A small image embedding model, trained from scratch.
Training: 24500 steps, batches of 128, held-out accuracy 100%.
Data: trained on made-up road signs on poles, 61250 training examples.
Rows from block 7 of a small image embedding model, named by matrix and row number. Rows with one number belong to one channel. Each number is 128 + 24 x the weight over its row's rms, rounded and kept within 0 to 255. All counts start at 0. Numbers have three digits each.
After each channel's rows are labels from the 100 images, of 14976, where the channel reaches its highest value: "responds to" is what is common among them. Only what is clearly more common there than usual is listed. The data: made-up road signs on poles. In brackets: how many of the 100, against the usual share in percent.
# convs1: first pointwise conv (model.blocks.7.convs.1.weight, 256x256x1x1), inputs 192-255
# convs3: second pointwise conv (model.blocks.7.convs.3.weight, 256x256x1x1, transposed), outputs 192-255

convs1.236:166103159128111113109151129127166102136096181124129107079121106186115133079149144144123132144148126116114138146123119131147115155099127128151131124100182104136144107089127113094157156107141140
convs3.236:091153121124099100157128099150115099149140164175150116160133126138132130123142108140114128098117097131130090113129138103168118132152142139113111126198137161162113169169149173157124094148120120
responds to: circle sign (42 vs 19.7)

convs1.72:198125117143118163112138098157134129128148104151108171151100141130134128104085138122140143184117123115139161140133187129143125156087159065142118153181103151114118118149130125143098156112086116
convs3.72:137091129126150072126125159131093146120118120144094141142150156112134124123131143142119160086124139170104100082113125107122133127154095108132153110146116092090121153128165118158128136156116127
responds to: pink face (37 vs 8.2)

convs1.147:107104166111162132123090090144151133135118099097102138097114156150142172149141147109139170132122160148128113110102142125080153127143119122118150130072103120129136109147149119133098129152125133
convs3.147:113149124110168096159090122086125141145131093145101095171112087113126144125103129152133132161119178157119110113115103148156138097123111116135130134138129091096094126139115146118091102155114124
responds to: blue rim (26 vs 8.2); purple face (25 vs 8.3)

convs1.156:125127116140146134137116172105110124128134137100154128140080126144095146106129140091150105160140106117153128163109123131123102135142165108105127143158135120119140145141131103084139137134150152
convs3.156:143103131130101116164095124118122088138143209117112112114100142122133135134093105124161169139121116066116123128123132089132161140110149144124141138156181133119153096119118113158136136159106127
responds to: brown face (57 vs 8.5); purple face (28 vs 8.3)

convs1.22:161135080151134137148106117099137124136115132123137088116126121137116133160152114144109157116142148123131131133166182123109109110111128147100131136137145103142121108121114118073131129100166151
convs3.22:136092148181129135060108146116124109123119139090165135084174139123124088130124139093148102138128173193118210066149102107122137166126126143135151139161130124158129151122146143113133061125129116
responds to: yellow face (47 vs 8.4); brown face (41 vs 8.5)

convs1.231:120149106110106174159124157145120063115140153113163180091124123132121120089108061131064115124156130102103115155115115103115160156104084083101106077132115142121123109137126136115142126136172119
convs3.231:083135157146108119146143111066143116100132117145091145106134131119118135136114107147128138131089138097115129153122051100064153122140069135112118131158116134103143127140123150124105140134165090
responds to: red rim (39 vs 8.4)

convs1.211:136087134112139143152117154128149163140123141124128113131193136111144117176172123124071120141104155151089072140145095144176059168118131134089124137162110191157108134131143110091138101116100106
convs3.211:144069133138151118117132159113146159123121118132155129121177155130148136155134141149103098152133082143085125176117140141112052094143153107128122129113180112159130159157134128106120163141116146
responds to: brown face (80 vs 8.5)

convs1.5:177173169197122079066165105094119122120129155136091134123164130128108129105091149092136139104139169092081158102142113094142121105118106142093114089133119112133101141107144125107122152128138142
convs3.5:098138152196138134106157185142168084135171129167137111145135153120144133156097131075140152138112088122158072134150124123131106126159136128134123157136147142158158095129144143137139149160107164
responds to: grey face (35 vs 8.2); white face (28 vs 8.3)

convs1.93:113099118135136127135131175123111136123119094141103085124127125134117118146128137099132124110141089155147112121137149115117150119140119121146132110134098107123120156142137103130121133142101140
convs3.93:151165135153134124123109150154094080131098152116080159092157127123136124152126145133173149118114180155163108131134132136109181143120126137148110107102142121099106155102142086126123158103114119
responds to: black face (36 vs 8.7)

convs1.188:137161114114168056117119130135135130131137137129130151159115116117138128093089146113117138082129094129121100120118120179197125141124118126151142141160108135094134144098176140108071121126158151
convs3.188:159111123172126127121104147073091143125124125170149110137123159137121146131122073131121181139149118161183099137102046144124129122138131177128095122145126104115149088150121130140124126133141154
responds to: grey face (30 vs 8.2)

convs1.185:117114127159132132160090122123132152114110118150097080134104145122127157137137196119155128114143112145119120128122102115147133134122135186108127143153097124154128102151137117182130124148140128
convs3.185:140095089099109119157143129115123143122173149133139115148141129138138125175109123117132122108129104132121101131136131188122130139114154148129115126143101144174112111141142125134115135131138141
responds to: purple face (62 vs 8.3); green face (27 vs 7.8)

convs1.157:170128126137123141121083128128158130120137161103159096139118110098112110147051105135102110122120115116151148134121117123154099143111147153118145126098105135116127176127106124174128142141148146
convs3.157:152186115176128090130121147119091175120148138143096132065116117109132160119168124140100124123115139118101128109123153087146096154128116109121139126113136167138107163148120140163146092126179156
responds to: brown face (68 vs 8.5); red face (31 vs 8.6)

convs1.96:089134112173132139106106136147152150117132076138157124129183155139160156135123099073114119109120109148120155141132127109154095138161120077085072134092141100101128104139164162118150109153151084
convs3.96:104135091106145077119099116114088097128129137122134089112168128131153083130096125097141127206162102139098084102135105113154156165115102103127145130119128168124116153142133114117106154126073115
responds to: orange face (60 vs 8.3)

convs1.59:177111122154138061147120123128119164093121130118137119114097113134134111107058155153161121128116091117125129137116119162107129119138137103139138118114158173105142130126144133114146110137130131
convs3.59:118124130063114197126119120069120137165151124123091167136130080144128185126109115155130148113129113126142162156139145135133131174146117111156099147147091132088154134092097185112079153145127087
responds to: yellow face (56 vs 8.4)

convs1.74:173111124118118170125127146137113112126156117108161135183138137138115132139116126130119143150124099110121111110150107138117094070154127159124120132101135154129146113123121101143129171094201149
convs3.74:106153135107158089110153106153135078115116122129117113143161104115134087091133107160137187179116103102142167132109095133167105152132173196159106138153169105093097190143107111131119051117137139
responds to: green face (92 vs 7.8)

convs1.6:090122100124127171178120145127112138158132128123119118140112105156113114168127144181151141134113151171134106142131073135176172166122077133121166106119131144148120148091095147131119145118117125
convs3.6:126151132140159162099124116126110161108144154178099123141134171111146121100170127157104120135143108129144118145161162093143102140143117111126142127106131136090106145154147049135154159117140134
responds to: square sign (60 vs 20.4)

convs1.119:102097128164126113170080120130194154123139160154135133160104112163134153122114185112132148133122090104157124110085144117154118080124200133181120141117089119120107163138154163106150126108148117
convs3.119:141100151123142140128182113110116136140115179111092184114138162133148139120157128147131120154118101101144152153165104112120095122125118110101189143151106113136141176140137135122137145115177084
responds to: grey face (52 vs 8.2)

convs1.104:139158118179128157146147170169158121134138140126143131143119123146131141120131146129136131118130114160120155123144109170130109108128112121145089130084125138134120124103151146145118093111127147
convs3.104:123137151126119153088137160151189163135144129117116139117127092130107160129134121134149169118123086119129150130148126159110074160152123174122105138118104114140121114138108125141133116135140161
responds to: purple face (38 vs 8.3)

convs1.24:130123139131118111146139155123148132094146113100105155133128103174133151081149086130140143170113122142093076110154134153163140159140146123120145129161135140115150109125109129149131128125168100
convs3.24:160180089150129095103119121157166161144168147168115096074101105102133127108110125127083094098107112124100122156177098101130153122145134114108162128156167101105140149094102142086152115137174118
responds to: red rim (27 vs 8.4)

convs1.54:142102168114148165108109136125148129169143133103121204126093125137108140164164152105095118096122167178138165121108131147138162096141135127155136104100135092128103199144119136147127138129111113
convs3.54:109156118122154113106165133153194133151131064148135129094066118118139153101132143124142095137142135114113138160148048135142117113143134096146129125079090109105131099124143082164100115109114104
responds to: grey face (31 vs 8.2)

convs1.12:128109169100121147127108133133100139138138127113188097131117132146151113126115124160115126141130156119131119129129142136132195143142152139135072149133136104121121112141152111132131144132136130
convs3.12:102118158125139092107090109116152050154107109113133127120136128153171134099034129123118125137140144125115117137097126132123128118101160106113120110118164162118124114099123131127080148128126128
responds to: circle sign (42 vs 19.7)

convs1.20:177133119097146141132133157112124151110126098105135112106144112144131147117095141099112113136109166107105156143116106166140084113114077125090112102107158149142127113116141146110157186120127101
convs3.20:138147113127107116108161126068120152138124128113171155134143149131141113122132124145108142103113117123122142138125119149112120089128090108135113163143118115146098116159122130124109155133153172
responds to: square sign (67 vs 20.4); red rim (27 vs 8.4)

convs1.172:114164167104138149155094172108110109126105131133125097135122140107167145104155149121073153114130125160124120086118161147149107075110095134120128091135155129125141165153143167148124116101118128
convs3.172:125156154089151162149116076145091134167156159112101155159120132130098103110131134147138122133122133103125116136115139192119135139094095123095114127168155073147158182132045069146122123149084125
responds to: green face (96 vs 7.8)

convs1.150:110141135103142132115137138146120125104136134082142133143091103102106122115152108172117131152135085126164129133131159128127131097107111176134088102145147161093140141151118112133140124142089140
convs3.150:173125106132151159103126127122124129125147152116111145129173127105161090138120157104128171099146101141101106147145127133140084103117141128125132179114137117151111155138077101153154155108105088
responds to: square sign (54 vs 20.4); teal face (30 vs 8.2)

convs1.97:130146121125142100127110118120109130123144165124108151140132101168149108133142192129118135102156121112132147104171162108110130127165096124094114137113129082079111146118142108194112092125123117
convs3.97:114109143114110138132135129147170091123130086165154139118135101137136136125145121139100145188143130115164155121110106142152096144108120121113118121123159131166155130116158096191139103145143144
responds to: green face (28 vs 7.8); white face (25 vs 8.3)

convs1.252:118125079144125133139139166123109132102117171161121178136140126114079140086133145158084099108120170114084166145126109132138105100124132083123158091118135145108162126145134166139124141103119148
convs3.252:147117134106124075125094101146123113092150117114144145142138127140102155129137120175127148090151113113102110142153163112141165111121127117132161103076204094154169101099124109133174152165129093
responds to: pink face (96 vs 8.2)

convs1.46:123167161110140193097107131167109132092117118153154089130124138136124138105147158061117147110120199144043135139124098126115098123106131138109134131148122106086127159118139120129113187045132151
convs3.46:133113106108120163136120164126134075135140154113164141116134147139133141139120143101121125129157078171081142101108136128114100167140098158100143119135112104101144079118072140145146069123151097
responds to: white face (51 vs 8.3)

convs1.226:175120092135129180157134134123134107130139114106150156120103135105136139138126162141090151136126126121108132155146070127158145133082124141099131103133125170123149102143106141143145124117135123
convs3.226:078100119149107139146146110092093159080149103120102160130161146125107187130117108138113166117149080163127111133109118179170126125118128121128134130154156124126133087150053113134115136152165096
responds to: pink face (43 vs 8.2)

convs1.19:088125104123143094085179186115087171144137156099112129128128137107117135138140117136128073132142108122159099110148093140123097056109118138136141120140130058119119131123094121184154107122130125
convs3.19:151107078121150098137098123163125138104129157110133124142132139119114117113109129153115119150143093086148098141110107142142145133111187092137088136119096130134109156138135163192137125077140139
responds to: red rim (42 vs 8.4)

convs1.161:091108145149129092123102116087091107123154142169128141140150130146159114139110134118154111104135131153122116128097125124148087151130131091150109164133103146151116141092153084133125140157096132
convs3.161:114149126054109130182129137126132190120141103117108080141140094126150162132158155095095104120124115119137112145137135108096156111150104131157162115119121123119121120121185166105121133098086128
responds to: circle sign (41 vs 19.7)

convs1.82:090150141085126130127102132087119080142152111099121161148128129135116146145143081129115105126120143119165089132138101121121155135129087128127092136139118104151139177141124149166119119138108094
convs3.82:120144121150140135155068129114147055131144124109120106147111146130104161110136138102153126127132101145125113135134155134124149131121144124140136124129133135144112113120089114111141108132085102
responds to: yellow face (52 vs 8.4)

convs1.173:146154087139130134078160097100129168124085123145116159151124105125120126076109127162120122106110138107136120117125174123144177100088209129097141149122129091144096147133119136090125127148150159
convs3.173:155089152131144075083134121135168040151122143139150204135132131125118116127146163162141112130122171121109097140130139134108167152155120114124131126111112136129107121122141112092144163147170130
responds to: red face (58 vs 8.6); white face (35 vs 8.3)

convs1.7:106124190022122116129101112088127159105128158119199076110143126131082131142126129097117127143132091161190119118132139143135018116117165103133119163118121129127137097130132174132113071177108168
convs3.7:105103155116133098080148099096105087132101095107145119108108106127126100128090125121099133152114103092119064121140135116120078125119124116130121112112148077123107096087098127116135139147099098
responds to: pink face (58 vs 8.2); green face (34 vs 7.8)

convs1.209:122122108149122103139158143135161056117130140133124098076145124113102143134099115109186119161131166116125100111109116105137126143087145145139175112153104149155136128149181110103122095135163135
convs3.209:110105134157112111185135166126149178142121152084170068142173166122160148144129112124160125118139115139171119169108146147123119155149122109124132149117129089089131126111106137107131154108111145
responds to: square sign (62 vs 20.4)

convs1.34:140142128109080114128117150098146127135141137103144137077112132149122156115106161157137131128150116070134113125114127108157147103152140144119131139130105101124134124126148090143150160133095128
convs3.34:138094089158120095157118114072128149089154131139127114121148158109145095134147150123145125171138152149112128139123081137152104169145138107124119134139142107103134122120124158074132110164128158
responds to: black face (99 vs 8.7)

convs1.117:125092141173147166125116085107151118140132131120127130094101140145104147143151084120093124105118133172155116155126154125127116112130137159117102096138097133130077112142115141099154129085141128
convs3.117:167180112159175086107145072142136123125111122130142140124156155134131155114129109171116084164130067115102107157142141111084111093120110139113135131156155126129152140096126105144104149105113120
responds to: yellow face (31 vs 8.4); purple face (30 vs 8.3); brown face (26 vs 8.5)

convs1.120:146137142129121104147158151152130139134127116132182171125151135129184138112140118153124117127136119130099097121174149167161139132130140156150165107125123123137159162157136101101124103090143192
convs3.120:117099119135096147098133147120078136084130081139155111138119111123116111157107122108093106189132148131138093145173079099097133094109151088102114142130147138139127100122132150131107159127115133
responds to: blue face (57 vs 8.4)

convs1.68:162111141172139112166136082088115115104119091176102105146091112118115090101131123169111129122125115096170091135154122087095164149127121108139103145158107103129140113142139155112150091132211120
convs3.68:117169070093173122155132123156133138138147098150107118121123137124115082143102142119099163131134130111122127116137112169141094118113176162145128135132141116125158098116084117139140110109068149
responds to: yellow face (89 vs 8.4)

convs1.136:137097129149089147155119155119124135140165150134146151145131144162147122121094108140097163158116122134180120131133071132113124150129153073137139127170109154115125159154108137133132114099108133
convs3.136:132144139132091146135110103143062094158124123128140175163114132146128131121142094096124181111100152111141138097150121098151146094147180142129119101149089125135152125117116084148128118152113134
responds to: green face (100 vs 7.8)

convs1.158:142145107099120140058131115158123103135168109128135093117141144125129134059115128107123122152136132092138136148160142109172128157111145100111150122126135143153142099097152113080136148112091107
convs3.158:103131102105119110129159105119129134133115140109152116129136129121127175160135129143127113136142136174155144187143109137133121119124091113107133153105114146135143142124108102129110156174145104
responds to: grey face (64 vs 8.2); square sign (41 vs 20.4); teal rim (26 vs 8.2)

convs1.73:142161163194129140105124149130109089090144147106114113124160120116164110118105094103108126150138130138160138125163108101113112132125139127096129149140115176119108148148163152110132090130122142
convs3.73:141149159172160162125106174129159120142103145088133171123124117140129119132137127162097124089137134158183161111145168083127125129171160087147107176130131089170131101080119143135121141154142105
responds to: green face (42 vs 7.8)

convs1.2:085119156096140081113178148136154112133133123110132091157143100164146119152140076150152148098103093093186110105139119112170121141160119142137108143155119171107108151119080095143126138134175083
convs3.2:109047113135149149086111155118131155158124122147109117132116112123132134121128140149160095158155124107108123140093118113147119165145107118108080175179083149151148111072114110092108121101125116
responds to: teal face (96 vs 8.2)

convs1.53:157099162146092104130157150132147117108122167117133150132153142125110120109104153135160091120150103129127121111138133101126153079118112102138117141123132120144119192133146113146138102128132115
convs3.53:120112163153136140125189131111089125163119118126148127133137107133118138154132133142143090110106100157136121104129158121135130140120112107106119149137115125133123118136116155086097140139170164
responds to: white face (30 vs 8.3)

convs1.63:134122125115108179158143115108156090140133135134148137137160117119134116131100124161156123105132145128130146120134146120109161086086171084155142101113094118105115100123160160151104100135128105
convs3.63:099102149116122067101142116112134127111120124109107138147195137132175126099155117172169183097154144111126113092104122140142170123124099117124140159115112125149126091165065148158099111129161102
responds to: blue face (26 vs 8.4)

convs1.116:133112129122143117148124131109127184127128105134162099121133132175110141148121135110099122122132097150165119152133155103162044115127168138135154159110120136129139081159114138127119108134119134
convs3.116:145163107142086138123155136130058147116132104149104111148126132116118170126114139103111105139137093141123181126141096142130152133122114130136129131140126174151129162119143196157120129150135166
responds to: brown face (66 vs 8.5)

convs1.36:154110109163117100145133123128120109141139097122146179125102098115122129192107156132120086098138121104107157166106129132137158095106153167159095132114081124111095116128135145156120121126130150
convs3.36:144177131114109172114112122135148121155165125136110107109128120125139112148121109142176105120138115138109107139084137118152135155110086099143111154146118092102159115123129118156110123143020156
responds to: pink face (98 vs 8.2)

convs1.204:101137118104167093122125127132151103111144098120130128131106110136122106142113139147118104135139095124115171138112125153101137140143111157107118134098138109131145114161138114147138125123156139
convs3.204:179163119098153115085087163103161146127127149134095125133138109130136152121114119113142131145153167132123126133100072186139132099137106129141120108083146070121102159111126163088138113172099113
responds to: purple face (50 vs 8.3); green face (26 vs 7.8)

convs1.171:138167105107157141145145144175128132135122078125136141106109136150146127115142111119084117113140147095137142116095095130131127156117172137112122124119137126138120066082138153136140128118131121
convs3.171:152121124104085115111141161079047110133127112107115131148125155119145101141125152124118127100139137157107127096109112113135148119117127132110103128100107121133159160112142101072143162153112105
responds to: square sign (51 vs 20.4)

convs1.95:121179140142152151126095140094136107132098092134152150121155146115130151099106097116150133103125144126095075152146138128152107137114125158167143123107166128109133140124130107134141192149108139
convs3.95:128107129176154184151139090073109119137131166139101111126054105128116144121128080152121070116112097176127145139094094137137164178139134140118131125123128112155112152098122148153111139125136131
responds to: yellow face (73 vs 8.4); pink rim (28 vs 8.6)

convs1.51:122123124100109109158078133126115121099148134103144126166101143114122146122122076111145129161139192089100119122140096141104159137115132055150145137115109160114105171141134116130131089100098122
convs3.51:127181168126161151102119123147131143115118118162114151115156139136102094151149106129101136197120136114153168115103083125116142168147151122118144145110168178148115070123127117109148137097107178
responds to: red face (95 vs 8.6)

convs1.242:123127130094142175134097117114141108129128127109150130122168112109140105125106108143130125118115157146135119124152142134106124113122143171148119125093142168161070146154151094174153166151117109
convs3.242:111150116143095144145146195100148129165123132105144165138145151140138089116092119069133103126093139122122141114108145179119131139145104148120118146112128104099169142125142168168148122129130133
responds to: black face (56 vs 8.7)

convs1.215:122140120125120151116193163091106130163128155098115096118202116172145141166046119092143108109153154086104129142098105107077114062096117092163114161105136145166123167131107157122108151155154113
convs3.215:126133112096152158120160129098091117147151143113149138173122109124126146122153134121141111147117114133159118122136156130118137129129183139113109118146153130126126073130160160190113103160139147
responds to: red rim (25 vs 8.4)

convs1.40:152176102120115112119130141134132121127119176114169151117099168158156140113140084121120119122111110121101181123126153083113137098113162168111104126156066136131161126121146179120136104157079146
convs3.40:125127152115118093087109111134173196164118095153116116092116135134135123151092136095166130163149094104119125133108133131097138098147119124155109125148125087135102148170117122130093115113133133
responds to: green face (93 vs 7.8)

convs1.140:150131142179112107121167150105127149125157149130040099128105136145102115124148104149102119135139110109145145135124117097141130125170104130097114138119117157158141127134155078172144145128132128
convs3.140:097128078134094128147137134160145130068145135123148119091152124120106124144119134118101099130135101123108119114159087113138108142093122149136110095145157137177090084099154145124098173165111153
responds to: orange face (98 vs 8.3)

convs1.240:153163131117142126136072113117147129130137128142132122135145117130098146128116090168098094098136107138088137112135137147111107100114103124115113146119129102173091166081144092146163144141164156
convs3.240:134129109113106121119147117125105106111130107129134092116130089126124172182074155115094134174114125097083099150176163116102118140128136103156163155178094116158158127177096162111161156180099082
responds to: square sign (45 vs 20.4)

convs1.143:150091183142124164134152148103138087137119126112125157119189134134137153121118145092169131136143141170091101116145113116122146116106090180122124146133149103147151237125136131082133122145113158
convs3.143:137116102106127152163102102132178176123115125165126114119091104131124127144118157104139102127117144123096120131101159148134131125133095130143109140128130141143098063125080106134121125119124128
responds to: grey face (84 vs 8.2); green rim (25 vs 8.8)

convs1.153:130135159127099155125092092111112133075148116129116078134159124110164103126125117157119131124157147145158135157112114055118110144156157138128147117183140136169088130124098117126120087115141091
convs3.153:119072107132132107111099128125123118088160125144146099141183108121120121147142104174136120149143133167140152147152108144134078087126155138129141121146140131130146116144124151109165149108133173
responds to: orange face (63 vs 8.3); blue face (37 vs 8.4)

convs1.71:151135118095110154114130118155145113123119149095093148139108112117091119137130146157091113152132155120104124100069095111138124151106094154136142144171134102154183105157118138140147076115077145
convs3.71:097118142121137126138108144108102161114115137119128162127162098155154080107096128158063125101106109159160180140108160148138107123134102114128120139112127143121172105115085118165149129166113093
responds to: teal face (100 vs 8.2)

convs1.176:179133125104116138110128107132153112113102165140125135162113089106115128082141149137172078129115132180158144144141176160139153128113146128086138129168135153157119118168126084115134128112153111
convs3.176:123143095137120157159139118091125145112103124112112131118140161120138102171134110139134131157111137106129173121133124090111096172074103083121134119168148116144122114125123127070122121132189118
responds to: purple face (51 vs 8.3)

convs1.78:115134100124100142108101120179133165137150097158135116100085097086150123104103126111126127159128123118064122140135133130157103090130121074140136097094149097144113115121106060130094130165135130
convs3.78:111111180093122122150093108081112161130148102106111156109107144145157168142147130154128102107133149091110126168107131076147156136159105152125158119088167176145162127119160131115153124149090125
responds to: red face (99 vs 8.6)

convs1.192:155097153111127109146181082127128134133144111137132143106157125139132133128136117111128145154146155170098145135105150139161098117130131141139185090166158120153142120136102140143152133084145101
convs3.192:134161148146139086110144095150153158160117121148118154106161152137134098150107129137168145163113127104165133130112108168138120162119140124117185163182168105156124142121120174097138148117156097
responds to: square sign (65 vs 20.4)

convs1.56:128096172152141132105107143112101130129131088120090103152173142137126157143129126098150104096142158129116132127105122143106139118095132139115129138107135147114124148134140143135121135135162088
convs3.56:141115142121078143079138146120211118133121115137134088084158150142144140139134131136146096174160138125150146109132113120132142158109131127113117138144040103099165155129129125130082126135155087
responds to: green face (78 vs 7.8)

convs1.187:150132089119130125121171095107141092130135111117123118119130154116109127126118148126136155183107129109141149099107131081130162136078101062123108104137143124121116150181101086160161144106138159
convs3.187:113158138130121085144075161158104109139136115164124143130118148120109129130121137091151144180122123142107134175151108126172146156119111104129156156135134121131102123176122148151130139107104111
responds to: teal face (50 vs 8.2)

convs1.15:165191116153158138115156135130112143123113155194158094124107139112142114148167131139147121140149110150144117074116096108106132134117136110127154132070146125132151143127113129135128093136128131
convs3.15:129117047126122145140108142133105130144143139148142125095131124132157136095111109122123152102127144111117100123121117199131081183138160124121125110128133134144113152123161164123146142133120095
responds to: grey face (29 vs 8.2)

convs1.16:118076141106132083079143145136101133098151109086122077120126138131119119119091112137158165122138147073162139149166102113120115117139129128148114119131135149153122097115122137116118133171125131
convs3.16:118132129157186139143074096162127131149105192148119142121170100106153099175137161121120100175145161122126134140096145146100145119134154122148127142140159136154139173103123103120144078093187142
responds to: red rim (33 vs 8.4); brown face (26 vs 8.5)

convs1.139:116126140097111119119126146129161087111123129146146116117152152133163126150156143108120142120143123095142186163121138128102146115112120158116121147115116132083102146158104148137144216131120141
convs3.139:129158144165131159152122088107130131134103115122135094162138131142135106151139114146127094146123112155130133140144205131130109149125128141126115157107110115148131142147081123130115188118117103
responds to: black face (42 vs 8.7); brown face (38 vs 8.5)

convs1.35:107108160168163111077122093144124189152107130117099081109112157130100125118105122080159075139128137127058116130158122080131123114119164156111137131123120130114128140139129144110126098150102102
convs3.35:164090167117111114171165120149084104142120114146133189137114156129136125124121135132107138144115140116123163094145126195149153129110124165121137143124120119162167142151141139127111097139108154
responds to: grey face (34 vs 8.2); teal rim (33 vs 8.2)

convs1.69:151123127117094104121111149121120148141159132103133125139089139102112140141132109110149161121140123152139160160087146081127147129149098116141100118144164174113141119155197128125109153119142151
convs3.69:175159127164137124106155191119167119130126093151115109148136126116133118128098107120128128104094123139163146165130119104107161164145143180115131132133080148088168149113151165124114118087146118
responds to: pink face (42 vs 8.2)

convs1.10:109059101172174145167108170101131128117115136070139175109105125144094150152132133092084159121142124070120100151097130148111144156144105135101147099093120087137104165151137147111124084109124132
convs3.10:143150169109129134136125150133098105129106145145123167135143104130140151123159146130107158072139138090145106156135156154104112127149155141145140132126121125146106104140103136103142072113164128
responds to: purple face (95 vs 8.3)

convs1.79:138154108127134147109123122174163129097159089111113150156150099157134117119124171121140161082127107131131090141130169118119127160139133102157135139169112116048113110131124106087138162083121104
convs3.79:118103125080147158132108082083107149133093103167109131141070153119108141153131150102154145112124139136091136099128119122094132125122131176113124132164087140090108141123120148120107146141139122
responds to: green face (71 vs 7.8)

convs1.4:110111150122113119109106147110175097092117105067106113105158105137176144120131095125107149165144125130096098141096118140156145198166115109079156151123105112142121092121101137153121141142160140
convs3.4:132075181105137095134149106139133097186138087150156167168142120117151139116103147105131126190167151134164161107161138128124125129090135184121110156116097126137119124145105156130129156117125081
responds to: orange face (92 vs 8.3)

convs1.114:093139114100136107154130110145109141080126125165091171151129124141134140117143127096109136097108135154172090113080131138194125140134158114140123117112129124102156123120122126159120152132142147
convs3.114:127113135141191111140127118137135114160146084145101095136126107116161141138113108093146172168130139121095090055117196137142092128131118119113126139161142096139182168121093123110132137141104129
responds to: pink face (99 vs 8.2)

convs1.189:116125106122133097121155141111137131113131137156156105114108130125184116108109154132152138134114174162152092159143153103120161126119131176136148132142146128120131131130138111140153106112098132
convs3.189:150194090169154118190122106121083188115093152123145115145116123097143134149227183144100140125127106122134108176104100108113116101156134109134123146113121134114109100128111111140164144106103093
responds to: circle sign (42 vs 19.7)